Weights of a small image classifier: layers 8, width 192.
Rows from block 4, named by matrix and row number. Rows with one number belong to one neuron. Each number is 500 + 40 x the weight over its row's rms, rounded and kept within 0 to 999. All counts start at 0. Numbers have three digits each.
# gate: MLP gate (model.blocks.4.mlp.gate.weight, 576x192), inputs 78-116
# fc1: MLP up (model.blocks.4.mlp.fc1.weight, 576x192), inputs 78-116
# fc2: MLP down (model.blocks.4.mlp.fc2.weight, 192x576, transposed), outputs 78-116
gate.393:379519470477507469454493431415531437438468547521549429507486515516500484529536491496514493481492481472563527512491497
fc1.393:547495539553462559436486508477556492508482551526535534532485559509476557523494480557494470489461467512469513473484524
fc2.393:485516588524554518444503491448498472542448527519384586625592510418523539487457471473430479526532501512490513459447586
gate.394:562493507551596452498414401544494461489521519403422510584438542559505507477520540420527465476527523521544461475577528
fc1.394:517507470492456499474496485497501492504543534561471518559497480476483444461524606474463532528503517604576487422500541
fc2.394:551523481454464487546585503498456556537487503506528502470515434448557460518481507594508555479516451509486506472463468
gate.395:558519498522544507436518557551502490454453515487526472534540476416518526541484490549450450548480535496403519418473490
fc1.395:504511561447450496535517478414466552471482507470474454544536539476538511484477464473484490461488486504474512495490438
fc2.395:417554470542541509486475442457526532552470505537522566491545527519508562514475523581511522504493488544488488515525548
gate.396:543430509410446468450468465525536523516554468501528438448480575464482572534528520563453474522488458424528539499515574
fc1.396:482519567506409486537470445558519494493551537449458467597553529445554497500460467520517509510545492483455516533540498
fc2.396:494510543559522516492456453523502499460523509479484580574504510559479476528494411652535462505511495411521515499548572
gate.397:445454501484488503525480409464474420407520473514507512492504479489542494545493405504603466442555474466502510516510476
fc1.397:485494583477524482555484563480505540511526516542475513466488504405478522521482536571487518535514493479422475495476470
fc2.397:446486509510522486477508437490536427527504502445559407465501542568456509532534469447463483443427485478495539512510547
gate.398:454434479525540488502566399567487449487527486515535544476505509447535546520507398552545481522498468438512490472518552
fc1.398:590478485516523452467489463538393501464518457493478484482369503532493527491527570470568495519532441456537484512519531
fc2.398:498498435510433498546549618468456516427541539515430438433485468467511480621522538538521495546522465522494494475457515
gate.399:468398546535470444499481504485459439499518553438557450483499567528512493447513517445490470536495506406530498484460522
fc1.399:577477487540458495560406528548426509526544529481479539523522493558484568539509467554514521611519500446497500490512524
fc2.399:571500490526456520496484498501550486475469526522517455507561459553515531471495362529474459447511495445446508496491452
gate.400:462456518539509521436491473589548419502504542498561432470500472473505457472522448430453452496548537495504508473532514
fc1.400:492496494499537478584474497518393561418497480471425515477456469481465476504471606501526539504500483561526543503534470
fc2.400:491446548511437471549538480487462533550496423485532422411444519477493522619515488575502492457488455517492523547509419
gate.401:469517512524517525486599511526515467556537525543574415463448432430451460554492473557551514492496438407460543433517484
fc1.401:492505535461469531497484494563485488532466517474469504472453576420536567506462475557502471461501459552421498468532509
fc2.401:555541490480456513392493496484564476437570506507569457513525475510547483512469386458454452617497468569514506480477535
gate.402:493499510440491480471453507513443500470497558515510480418519470557465487451502531563502505506484511475529502495526551
fc1.402:457495500422494504438542555581493509546535497528450497497538496390549439499494526567473488475504524538442464448489459
fc2.402:477491446483531453513540466519418498533473442567451561466481510535482463530535453457543551457496496489541502534517500
gate.403:487483465470437454518523492447554506501521512545612385480553459508528560455464515565536526487484488501550522582521506
fc1.403:524468510494489476513527546537554564513523516549586509505526432398478478509523444516467471501471460367429479449491458
fc2.403:478500590502546511525516449416496456500501490455509520509541512439517515552456449467417515483470505512498534493468471
gate.404:452521502492535482607539503472505430451537491504580505484531519607498506558487425481515525466544507511442498487516537
fc1.404:465508562541530550556542545535523445534564529516529527449463477492506460462511431491495546483528471496442529444431467
fc2.404:467477519492460511472487457451534461548506509487531468483491574548426426541514554489566558434441469455579510507535529
gate.405:479429510478482509578484481541480493463545494570453440451490536416461445461490542575491465492454499425487432445474493
fc1.405:486529511505503505430497525524545552436493556467379478546555501534520510462441433455473492452521505526467551508466531
fc2.405:483464589423483509511492486523484483470511542489530453547425515538489446517511558489464437505507556488508461536515536
gate.406:517498540492448455476573450499538429473527555500573448506476482467576468542479435438501498458515468471480492445493495
fc1.406:410546495506521465580515548399429533455471450481454518517573469404508511559475549482491523491530499500490497487438473
fc2.406:498527541483506499474439454405532506485462489476478481596515547461480615467467556508508510530485563517501468518524476
gate.407:497505518509587528575437433510509465498462476436574508526468482563533538509522480468596502467497540487476511497543424
fc1.407:537546426508596483520504512546471537493407508445482461542506479524535406485450530500478553554501603638444533509472452
fc2.407:471507569464511540539489513460513503476446474514527476489502490475479527464510456500521472516537584432486532582490443
gate.408:537478499436510493539470549529410600519496510475503513525478400489490424480488522548504543530510486522508485507493447
fc1.408:600537586486536502490482429533509480440579541480446467520526549466551579501485414448537481518542510422487491445520497
fc2.408:483495493534513489476504504529482519484531464529517498474499506516492556423541513413502488422478501466537532516496496
gate.409:512460450552491460440454521460473544498496508489488475522470517505527510517513463460500529500500469513484503484464485
fc1.409:568513485542450458522460528491500514566515465563546530525430486517464560482528477449546474503468482470507475469515535
fc2.409:515473429582454502431519502526572480468530480503582410383552507539519467529495443512466509530492436568498520517504513
gate.410:521521586443500518492490526532550463428514490479469522447602497557480531495463417539492474461505547476528514497540502
fc1.410:507590504488521430494507498422578459470521509499511456490400548429551522578520522489472502487496525516529476491503459
fc2.410:535473482590490489425503481509516485528517453510578469498544543494490447468444539537565568520529478448483504528579410
gate.411:511490469524549555465464430505572445423497564478507526437486457445433490499512454460526468540460509494562522430500527
fc1.411:480516507432512526463574531547496451500521555518477476453432472489513385455500576462489496473521589564516514495452492
fc2.411:514493475435537443498559541504466523519477442583468507475512499450526458461490517498544528456487439503509580544530477
gate.412:536538477476441518539435485445552530529469435525586501546496464537518535476492527511581510436492517440528502514510441
fc1.412:430521447498491525547603543557490489516483519516506515444543489466490452516532470529489517493467535455467526491513531
fc2.412:544471499426498457501537520549420489592467481462582438528457439534512477515553553548518556497458515471529484504472452
gate.413:504506463523488552523423520541534489524477528495524480441566467503445427459519470578502509522510532572488464491511458
fc1.413:524549502505495485592505500486570612521464526515512564570502483528507457524535524536501559386494520545518490489514511
fc2.413:493484478479508542420436516525584495585532500492499507490510492526394515415489502472475531472412517519502497529498563
gate.414:504434531417434497511485507491479484417513519500538407484489513469508512481484490526488480516528412497469545556505447
fc1.414:545525497539468465578545511507497524519462411532525479536501523479535550493493483544499488491475451562475500507587479
fc2.414:448511528513521538470464512501491499444550558526489492511529536489516492565523521448503493517520501435463481418451499
gate.415:411538503525548522508424484454554428504442490508597476497453513437458538517491481542542488503463473417465518492481517
fc1.415:528476453450498419496543496472433477520467482511418491443506550585580599583503521478503498448455514585493515525496514
fc2.415:476522525455559552495478543493468469431482547478421522573491450492513472472514500443446457471525492512460504489444513
gate.416:498505544501582508408485411534481485470517552327501551441512546556493506470490460451498445482535475489500522580535518
fc1.416:509491523512460504487464511525448476442522550404499518586533512567533503522506490409461426518538580490473437432488503
fc2.416:555520464484457492465500465465497523536463445470553512517547471494497528517420420606552569505471453476466490514517456
gate.417:476455536454516518451479395502457475487529500432507496583503572581513481541535483556554495446528480430557487428502542
fc1.417:474462510522433489504531493502478484483514487453506418528492478459518472620494515538482467552549453539507491404492546
fc2.417:535505456455505465512522517513513525476495433473525469471518498424558554500516571518522550478564470450466605480517437
gate.418:501516600527529571451401508483536395412503557475571461534508518516420521542424481466523489548482478489515501427532506
fc1.418:498458398567497414574505499514415514589468445540506505520418520540563492498514614514578544554478493470492467493476458
fc2.418:512552507527508522577434517496492544443467478457504519510434424494505522537549518418516528487515467477481475475504446
gate.419:493467496527506531456477476527504473516524562550561399504490541423487401588532509491431449447529476512446459415478500
fc1.419:535467520453543495483511481481471541548472469576495536602444535440556496462529483472534530462481466446557525431489545
fc2.419:534488489562476510553542552530457516497516534534492495466500478511487460542557511557525491489507553476524437443431476
gate.420:555512459422499458494495451484525478486483475470527492518423447505502506482493512517542487477507538449503487545495474
fc1.420:518489613513447547506579538556454498531587514489451419457512537520441436502537492493442494527512492506450490502499528
fc2.420:503459456546506458528530561570480516504505522412524442420433530532525518559525478514556545474499426530494529512512476
gate.421:488455486526524543523431394596526410475522519448542518539496482523470478539535393538513480513544522436467487434511547
fc1.421:521540471544492544493446464535508521463485504497547522487517472437503530540441518548569487497489451462486460500518521
fc2.421:503537474480459487501474564535492536478507461475460507392473482444502561457487513512505522505477474534460517494478464
gate.422:476494542509529507544505432451548542464516478480554387416544590518485439538520496570458505443517466485501524541562477
fc1.422:519518500492492497496489550563469507472537464518534411533555520542485552498514479487438460510523503478415449548532461
fc2.422:448492430471524495392515421509506449524484470552510546487516502510549532463474413512523464475474424445472482551531488
gate.423:506455531537537574485481509571506415526517480480491463503478528486452471464544447401440490496494564474475474486499498
fc1.423:471466513565512560551562515512530559524502498530498463417501586474485521496504540474497456452535498530468486549535481
fc2.423:464544528520517538459500515457552538548507487518556584467542572486475540463482491494535514414534511495483512489554482
gate.424:508482542545484556457439401516476505494517520501533517508532516535447590435490468491518481437544488414526533546564473
fc1.424:439496451489499523457458446542473507504534575522481528536521516467498465498561538521475512498470526547521402418439573
fc2.424:457505516585523490607502529505479538461538428416428521397436525482510535496485437507504544542430490521452510547537467
gate.425:552531448536607482414462436555501529566503502535532552550490497476531499449505569515561483469492443553527486469554471
fc1.425:488512450500534460534567504500512465504451545510439578525432540382510558529488561481466477501521502493504480491503542
fc2.425:583511465449483505518553514500470507510480471528524458493498411455500460510478506558538474587510510511509508494468431
gate.426:488427500570485469443479483526418470561505485532490492476493549487497489478521479534473498458499491470459436490467475
fc1.426:568547537520411522511532578461491473441556555496456448583487423472485467529496460446410449537519563516495534480445480
fc2.426:483454482456463533503506522514458497517506488497490368547431499474498430497476584502515459490509478473531486499473496
gate.427:468459572501539465421466465579422447580515514527581489507504561502507466400494457526526503465515514475523500522564498
fc1.427:425528489540449476512550565437532490562486505497539499416475550494437435512482535499543491471482508471505438524507445
fc2.427:461493484553506441444464437483521432491493455529542474465457519514500508521521560490453499534443453524552482521493487
gate.428:522501562504504463548503386460513497439510469487538462547447535423532624472490541550521555463521436421560508471553542
fc1.428:433517593452518533447494470415463426422542514518483442495501513545561543513513501442482434491490539569554478519506524
fc2.428:509521482500508536533500531496531588470482499436495520501520468565490496549493447513499581494538503563475578526529495
gate.429:553399500452479484448485526511371428518513525491534422582441524541504543527530547445505498434545509400504490482488456
fc1.429:477493517477491521446511531529426422554530445527502398470524510549469420472492512493522494434507517458540518541482490
fc2.429:488493482491504441500562518502469518551511531554442548537446556475531528562463600531518478435497496513482497489540517
gate.430:558490498555479510541534525509462487542525475483533461458502514547493582484473516522525494491516484469501525533534465
fc1.430:438506411481517429430479476488440491508507549548446560469415522542538496495568543468484498466454514524571507520452520
fc2.430:459509422503456484536587553525516444508525538475457556453423513512435479564496502475528606425473486528508471496478471
gate.431:479507487584480477530512511497556467440507492511565442511493528459480409496481512477535452558536472545501482449558490
fc1.431:483468461530499448414550523463504531458472488511465479404466497522524486433497515470484544534465475547464513555488474
fc2.431:480492475472482495399521484539543454445509551502539535468511501506513538428478442496476437454521480451504530535534527
gate.432:512441498529536496542484423505497502450499499462503536560502524482495542479500504501486515514477472544547467447547499
fc1.432:529512517558516463496543437513524494512488510568605462535416526480453477521497421520506461559461462442449532493541475
fc2.432:494552484503494439552549538457486519555494486423422540596484514518525540503442463485483504479498569548484519502526562
gate.433:517521479514530533511447468537542496521560519509527535507452458508460555500516486480555499480491485395500485451533469
fc1.433:586508485469507489503542517527489517511512490482433572522413494542504607538575510483538510406515541470513500534520494
fc2.433:495495425546450530500586516546485434456565493488516456417501465518501489483525446519501440515507481509539523491503546
gate.434:484493509492478419472411499461547589503575503481443484480429487472550534495521614500555570540515454435482465470499502
fc1.434:456473448532497476512508514472493521556538464484614489461399508452446409590533489554563517476438492516439476471464462
fc2.434:511527532465513519512498579515450551519476498486459576568496514493527483513507459541494488326496539484494468468501536
gate.435:500488502442488483494535523497532519469431508469492448451488489495537464505514464494508470513488525454396491555477404
fc1.435:612490462533533416481486521519485478466486546458420488574473545451511533469527528470437477580526538591495468482553475
fc2.435:385490472531525497489519483520490487551503483495503541453535582562534503472486445498520555432480478524479503531509505
gate.436:522467478514535422551500438534439564510513479501491457392503507509543457424524587490535521518514515532490491611555448
fc1.436:529445482559485484500509472503484480551552483500585519511434516588441443452502613516570555513535472397533517486491487
fc2.436:524548482534526465492473491468585487468470511472477537418534501499477534535499413433481470361465493479495509565519532
gate.437:520504480562508547515500506574493497468530496438535539522538494326486562503466459583478456541593503518448477459479510
fc1.437:478499496553513425458587491511460521480513437519529552525509540487548480546501441483530463490494473467462445503508430
fc2.437:484486505462534453469469480554453427495518562472496467521524454514510493556571575455498521505490476549527477455510509
gate.438:437439477513535494506455449535564463526493463406536480480520486464523449420484449514579566552520459495454452521506497
fc1.438:507437497505540568464465459547527507557496541518536490484531528552476448453580394502528553482465490422511501465444513
fc2.438:470503605435515543451507519452495427549471522544492520578565516537477499470493505529424443475489519491499541497471630
gate.439:462519664481521522455430511443485572476563522498535541516476543530521502608494533477488488467497469531499462514488488
fc1.439:539421436470455526543494497489443566430548450510408453460594519429505576543533491522479511542504488534498565506505503
fc2.439:535525466511516527583489580545540514469533518496444513487539477495491430556487471518527488406544520594465465457467505
gate.440:573519454516497522455458473533512515517435531522447585514554458391497510479504500475492474562453493509507474472522552
fc1.440:487444506549490503522461547497476392494494546499522635547597493471551557524477421481487509468525487525498509489466537
fc2.440:494461485536518462515552506518467481567455527564506492582520467506492493488517475563506521428537516454536508501487509
gate.441:505482491537580509555476458467542491474466498510536488531550529496522515566516466518489529511464494530560452439518501
fc1.441:467437543495544480455504459540501504531490524603480486509483564509497491432496445494507539516454479524492583492497452
fc2.441:522520481540518475479537523467516395483487460550399569446494510431510613496514476468468467494402484569476531506481477
gate.442:593478515582460503488466482546469427459566523477496393467503542489489519490493434482436418529560507524448473493518468
fc1.442:427449533538502518527514532500441556538464481496544505496509575551495526531538552567500530486483446462538545468493554
fc2.442:501517542520557449555509491494494551481476452488514574379533487535495489517530532465567511494500502474516583558520451
gate.443:454479524473565553476505481552394454574416488515503487526540511566530474454506488488535516442491522461490505520547530
fc1.443:525517407463427504455535513549524407492485534522520461595555383524502411403481434467495442517518471509488465541475452
fc2.443:490485477486479540582542574532449515500520519520520450534457471466445398549500581443493493549543553436519477422450541
gate.444:518486444485476476499489455504523507533482466567504416447448453475454379518511547533583504506499495420573481587516458
fc1.444:407583465526476541481588415488528520456494516539571471458516522503442408532500451463497502463494510432495492526464493
fc2.444:531504538467463493510512517494485443516508469525549507514492412512472439473550474443485435433468558449566525471476515
gate.445:383451572541479554519543534544491505522567493497527454402493537558498389454508469500545526543533511432477483543472426
fc1.445:491524518418446518515489530489501500497479496505530438488508441521487504555452473529523469549495508433426496499424518
fc2.445:551528485455495531531496443493444541505494528537483499537514432524504461492507518493512497506489517519539446434480523
gate.446:520504479564513502534475517503522448509495525479457533501516501459533498458503516466499495556540512507501468417546494
fc1.446:502527581436564504485494462502543635532516511503473550530499486502522459449501513492522523520470525540510546466518491
fc2.446:494458491526477543463485475488502524526555592610513497552488516550441400522528527448415503444480466522515512468464525
gate.447:520503468557577492486502511523553478569468513541539413479456519429497494461512557460482519558504482501494463502487424
fc1.447:480504384482508417492519483518512509528484478492495533507484471562527393523552550456519534503500541555515445522497484
fc2.447:447532485546563528521448467465535509473439505422530557488537520505438447526516493517543501559493472435535500494477600
gate.448:532459473487524506493533436463525483541465485509518507465481460462479513463542469470543509402463465385516533527516462
fc1.448:523559500470461509561530503526460506523508487541510571545514515433562552541516475544520447466541485536478488438515521
fc2.448:551498471494517537463520443519479599472501520487557443470555431568546416494493394558555557469511493499533535515502425
gate.449:535432434511485419463490439444490501465519506475533460467538536529484556578530467547506527454549438465576534446509522
fc1.449:480523533486607517461498446482628508455525493427581485506582485557466506504501384490473578445491540490489516539529517
fc2.449:421492525477464540454531527476436523553516508476564509541543535507508438502415494539539507621559527505490472458480574
gate.450:516579530459507510473461531518533506503558486521461463487476486441489532458462542509497540526459492536525487506539540
fc1.450:621500478591499456536519523515504518460487526493415475467467449413478485463506526481476492608542509471572499500505537
fc2.450:522504539465528440462510528490473509488460504520448472436474506457579542558521518601541497508470472462527522503475430
gate.451:518553464555504418462538498516505523424487526447505508533483486525538488528470483526536481561523482498456515512495456
fc1.451:497485499597553458547507534557499492490525496535515510523429490541497476487588508464518521578479550458534400463495536
fc2.451:495477407572446509460500564519518472452518561521498421493519491480481527461522444459444507564477472486482485503487550
gate.452:496482447540524461549511535535454559556471432502538562433477468546510546494537498587529534513487497444487478517497477
fc1.452:553511478476445492443537489470530510513471456518518487573631501517550499547464463514447498477505455522575441439464542
fc2.452:490483540501552480521468486472484540466506484460551431527506533562523464487464597502562497503603485514487494556570486
gate.453:511489520633522464534457509426500539443469502504533524531405458535468512512513465465506517511520502450558494511487503
fc1.453:515416502481537502509505437529509521505547479506515498479514516434511490488475459486428568558529518535524530507483481
fc2.453:510534470389529462453587507465449501509468530539506526531461457445568484452537515475526505465448488490548526481480490
gate.454:584537617507409551552487546487503455524523469489512556489490491586515417486485503443518455549518510436490510449504497
fc1.454:459492586496452533547547482492513527498560547503497420550526510548494433478468443520546495504532465477469516512519470
fc2.454:514550525506537491451447514475452520506522547483430503575547493549468468492449437499528464510464506490509467515488553
gate.455:548438473520407446464461505508525501482508518501473451517550524458478514487515533533444529516472481499555458442506513
fc1.455:472553529512555575532492513462486481497461462451500414459591519465487484514447414509545552507495498480398498536487429
fc2.455:476478488536521537474442486542446468491478531433508542572434505499493558561495489524493445500551474490435490440498558
gate.456:504502482562509414482475480466560456451454509547483540485469542514521482542499524420461439462527469528493491499473482
fc1.456:470512506496522428422509465493478433503428493503540471497519510526541498461491450492496459482477467457486514595495463
fc2.456:449515516519571499539494497518433502539517525527458561493516524543499457577519517490520518453484450477514464444427478
gate.457:498468520514535413487548469473497529512502504528511524454408551448503546429509547516523554528452474497534518541552484
fc1.457:435469498448489485484458541536458577498485474456482540517464461543522496478500565529526541536498473559542481544451474
fc2.457:464492496519490506509475546478530503527485500507454528468518489441523528497511621431487449387492495499466452467502520
gate.458:598482468405477532434512506518493523498498540514552456567471478557545490422480461436443468436519472483455440518445487
fc1.458:491486532438440502605466522533555555538528465489506649559539476513572538462518469483514493480527494445448486484544508
fc2.458:472532472481560504544558557533524485504449497496512546506492497471561545472511461476559495357526538475470505525504500
gate.459:526457485506563475523482472498463493424470527502548529511408484569495496525547500460535512421524501380512474477522454
fc1.459:551557492541547546528495434495553537512504507467525528533514541478445615529515466543504506511508479519527535484568535
fc2.459:537503554505452578417459541516526519419538536471557477491572443489515456429512420507472492615538532489467497465493473
gate.460:554528482546605487472435407503530508530541519482466519553462532518505453505536578478541512411522514560554452450566476
fc1.460:421491576513486550526491524484518522523549434484581434371500523512470498509492488530560517488494504443485507531482506
fc2.460:435501463556522523474465551493527475477485520453451505493521556497467544553472493461433520510456514524469483477470509
gate.461:477498491500474493554482539513457523491527548463480472438478533509447496519551500548448490516477538467523487529480501
fc1.461:472506580501540425505493468461487478451462530505491544499509533514554508556461547484528522446547453534486535532533455
fc2.461:505509589516541536447453525472472441519461476495471510505470539425450564452516490510411437468467534406460563505463553
gate.462:449491615471508592466447490572525458530502571476604498449402472476500517429506450593480497515494498534514504557497484
fc1.462:548425522544463465578541532493382526589534456501580470528430528508542508491486591495541497471506503402477440487500422
fc2.462:535469467518462573483520531493533529497505530513533520489550506572427457584513562522490519452534496496442486451465500
gate.463:510459509519624506520520448554430532471516580427478426494462486468513451527455466478546531542512516506504439452449499
fc1.463:495495507542500529526510508489506517581441515499534521549550582525497459558505504528536553458515492499553581500473460
fc2.463:485503570575614484575517512500493495499439546516520555465521532447459460509478533488552500481500553477463445488494470
gate.464:467439513538518512493494459537502505387535484446494472524464574444545470527527526448522429462594507454514459433524550
fc1.464:512533501542570510463548524516416480459514533501456530428611487449520499535441454443496495464516468563453487498471456
fc2.464:478482426566487496561511457503498547504482458565458584547501577506580605485525500477493448455562508505456527511531494
gate.465:520498502473632526482473487525531460466520498514600417437464518494470504514514494467487493507536524442460461521500459
fc1.465:503507449494452546496471549570502470496523532563455535502476507461467575571527495497478402517538481472480557470508528
fc2.465:532526480480503500508598470543495472473533497480574427530530497542524428434445444441509468460564526541483522513513459
gate.466:472510457497470469520561490458516551514493445489513519466640523442528526506467451561524519474474480457475467508529449
fc1.466:561487477552516419509501486514488465501435558532445470497456522553509549473452424475532472467485486456462496565487453
fc2.466:542553536538491506588533530516492432485465471461513533541490490461482563506496510496513487507517545504536526463449541
gate.467:569519464484556426503458486472497531547491484471426562487494508565529587488499609515525532458473487497602470471496575
fc1.467:487537536461473442482482503515502548470476468494422506504523491432590442537516488535426477512504531583536494583498520
fc2.467:521515496473491472464493494474528521553483528526495519611500513479510491403513601559492570509472527513576494481510507
gate.468:532425497584567478506439453503473464435475556411508452498474537484518429479519520445526518601528553511529463499490491
fc1.468:584497601477481515446478505505497494483460526471530499527548500517560469490469503506476493477544548505496496505500465
fc2.468:490493512560542494478508497530513512473500501479521463483558563497491485486495567490453507464609521570483518489495541
gate.469:446533438572531456532518451559546502488528502466467502404474469367479433434492463456502487515485490479457479504456498
fc1.469:517421505527486528543472452536531496511505549491418580491517552574482614481509498473475509513503501494529529540515569
fc2.469:489520492449488475503508527451483536459488546489431509570537534533536571494508558523489528506521529548496483524504486
gate.470:503479462499505484536508472531519446409528490479472460419455508503458472530557492503457440499542538416497538561525553
fc1.470:487476499510467507549454516519472498543548479498529607492497518428536573557487550480588550440470472442446522466586453
fc2.470:440491466509486495595523550500445473555516465570437453480440516480466469493531641445527513467458525504529475525501528
gate.471:505527529476567576518475562506588473511490434495553450475509496469481494502514510502497433474523531504456455458519503
fc1.471:474502433529450477549540464512481559491503542478557494458526494592501469544486464557594579481524488510535553599527455
fc2.471:458470520520509526398479514516472467560522543594455483524488538518388433469544546466497475485419497427589456533508547
gate.472:473478419478592409483507394575497516531488398522573503497476533491521517487558514520545512481516453515470532521555488
fc1.472:557570483600593517542448506497524471483451530465459525546477414405486516505527497487503501561529550462497515460486510
fc2.472:563517521498505475440472490512506450455526527484424425569487479534466471471524491449465436472493496536490456537490489
gate.473:457521476523545517525482514514560519454516469479564529460544523452466443546471550506528484494574511443471471456511497
fc1.473:563486544435548487504443564571478457502518499483499519546421466540486530474542540459494457501500554474484477448469539
fc2.473:480517440488429484549599535512440556483549474517434478442474517514526521558493529459520487413521473506443471499470477
gate.474:536490539478591557411455498500468461494503557492414472497433457499490512479509489556552489522505507461473471483461486
fc1.474:653507448538505456496504529458414513494411517480574521551547509581467525538495566493493485427522512479502484489472492
fc2.474:475518480508519491559484559466521498550508482500429459504499526523432569488473582424530548471448512502504456533472501
gate.475:528528506489576474397501474502495461427473535479530426495564460528565599449457453465450467510510521563474510531504502
fc1.475:538497554532522504413509521491501564569517497521598474505486493530468459525469487509548508455500456430442488485511484
fc2.475:486456494449468505471450494513455485481547513505556458485496510543509436486494565451493491549520477532558491416496530
gate.476:488481515551515542474521458491545508436496462477492456493526572477591552489543516463465426451528533578507512496543487
fc1.476:475451490498515539500563481530516420516539449543522496467543543577567492501474420481482494517491525482427491490492516
fc2.476:465480545470540445411511423485505441558447502524545491479479539540520548515526501523505520510466449429576486598535487
gate.477:546462514559547416533428430494495518556487468503483527480473499529521447515533497423529483600469554502547480465524517
fc1.477:427485465496496512536441502526435529484487510505510474529532491505507514588483450485522512443484473487445504503484478
fc2.477:507506534484523481519491541521473518521515483501504391537473549501516426442507576534518518540517548568486483511519470
gate.478:520441512510471564496497468517479466551519487497524500531454507532481400449500523476528531481551515447529505407469459
fc1.478:514503514471436564510477500522468537517555461530574383495513508507499472544457480474490538501481478532514511478467519
fc2.478:486542586411513511571494575494464606515512527494420510475473515465505488524474552516536510522557526501452493467509445
gate.479:498453494558553489515449441562482439507534490507546469510508529505522500600515460526523486508512476466481448393493467
fc1.479:532500516530520474567498441481465557482543488517476515494529499497503445468512494520514544414472507489600480446544491
fc2.479:445515485480504479556490516500538568503526476515460546435520553478517483488504574465549503453502508513523476527531487
gate.480:476507560515535515464519448506455497513569462461568464437566544423463555483467423523501499523510465410476535524518504
fc1.480:545563519512562574477520493519607514469478534457470462480603488454481553472423426455461491497513505519469542543494481
fc2.480:455473593467533519415503467455486421574452498504450501576555513546482494520508525479493471477489543425543479477472584
gate.481:464494385525476476534478475493480529514553418477431528499545496493484516485513528518526505495497456509476474468518504
fc1.481:520488503512486502400455514506501439429479552449537435504526488544450471504455508456538475519530502537509546487529533
fc2.481:501469489457499516500540445493491523494503453488581490551554500561540499496518485575529481442599518496513523454527532
gate.482:492515466501478471543447467440525507438479457517526494429428473508466527529507561503566496533524466459544464576546455
fc1.482:512497471529405594497508537511535500506562558520516477497542507489423469461458466500496458545498469484424499464462492
fc2.482:496450418530451440546556506497500491502488467522488429482419551454579562594525466595463497541512416493454542513503486
gate.483:503553548492569494501445525542499440434495549512421527542520493460519491439455450425442477544520530529452477486464452
fc1.483:498493553531535502501458539547521460508532490464462502522501506561464398411451456437516509519542535506498534525515473
fc2.483:486543510516511469621542518472416547486523504551445480465524472474586485572520503538512474489508492479544541538451487
gate.484:512448502560516561500474523508489512441528551472453454478504531488484462575503513590503484494581507496480473489476447
fc1.484:549489477485532505554514516500458454503456500524529507540396507494515551479568487455542498469497503478476568508496513
fc2.484:525535493530588571469494490551538442473486561436585518541458522450473496501472466470555461558550562490476516492527410
gate.485:471543518481464475529519479491519479401529571497470400536499495474520438544497563416480409500550505528539481528515517
fc1.485:542550560496472497460555503445464489437515559459517528526441495576415528496505483455474510527561489486550570487461533
fc2.485:516561512537501458543521534456524586435453521529393493460513466526539510497515552483508505447504487506561501567451476
gate.486:471417422511486482535493436489482503498519492493508445532512563470540483511495485560486558555520497486473477415500514
fc1.486:453528592483543469453574484482538492473498477503554477508588531541573517502475424462503512486579469487453502515517480
fc2.486:454474488477510510444517472473505473479502555538505505624577551561460438473466497449450480461513545515500458482498582
gate.487:468403556549501436453499508492452424550489496519493444483404484463467424433466475526540520524480442403484446546470464
fc1.487:556502582536504460514502551450533543459535457523363493491521495369515539488448498463427495568480474535523485454487524
fc2.487:478487534486526517413464483494536484502453471471525464479502535477512533405537496449509509509448505465516472530540434
gate.488:541474493493523453526490457539457541510534505525440464492588482519520515531562528469449490542479502436559550462534596
fc1.488:469494530509526445502533613523433586452502519493500421443492492435581509528432609477509539526584515482453541448466452
fc2.488:478514557513462509510444524471521485493519458524470434487420543485492582535497515493534500520424475453488500507485461
gate.489:493431570521475555398476486558462467478538545516565492480579450496451549536470464601511495508489412416508447448472546
fc1.489:530519461527528493460422480499559517527466576506530482512475497427480521520513550626487523533486489469512553479500503
fc2.489:566512534427524479459454473469495579600450527565497557565557487498520482456484512512481628441425467462549508501509481
gate.490:506474545583546499472371516482508505466501496495548459494519492531442462431471541435486549508504529534516508519531469
fc1.490:564514497486496511471457444485562471584489491559605531453472477575465484482493525506563452471506492474552474473524498
fc2.490:490484513552506506466468467523554473526505471463465489436520535530446496504411463493434493543460464521512532559487518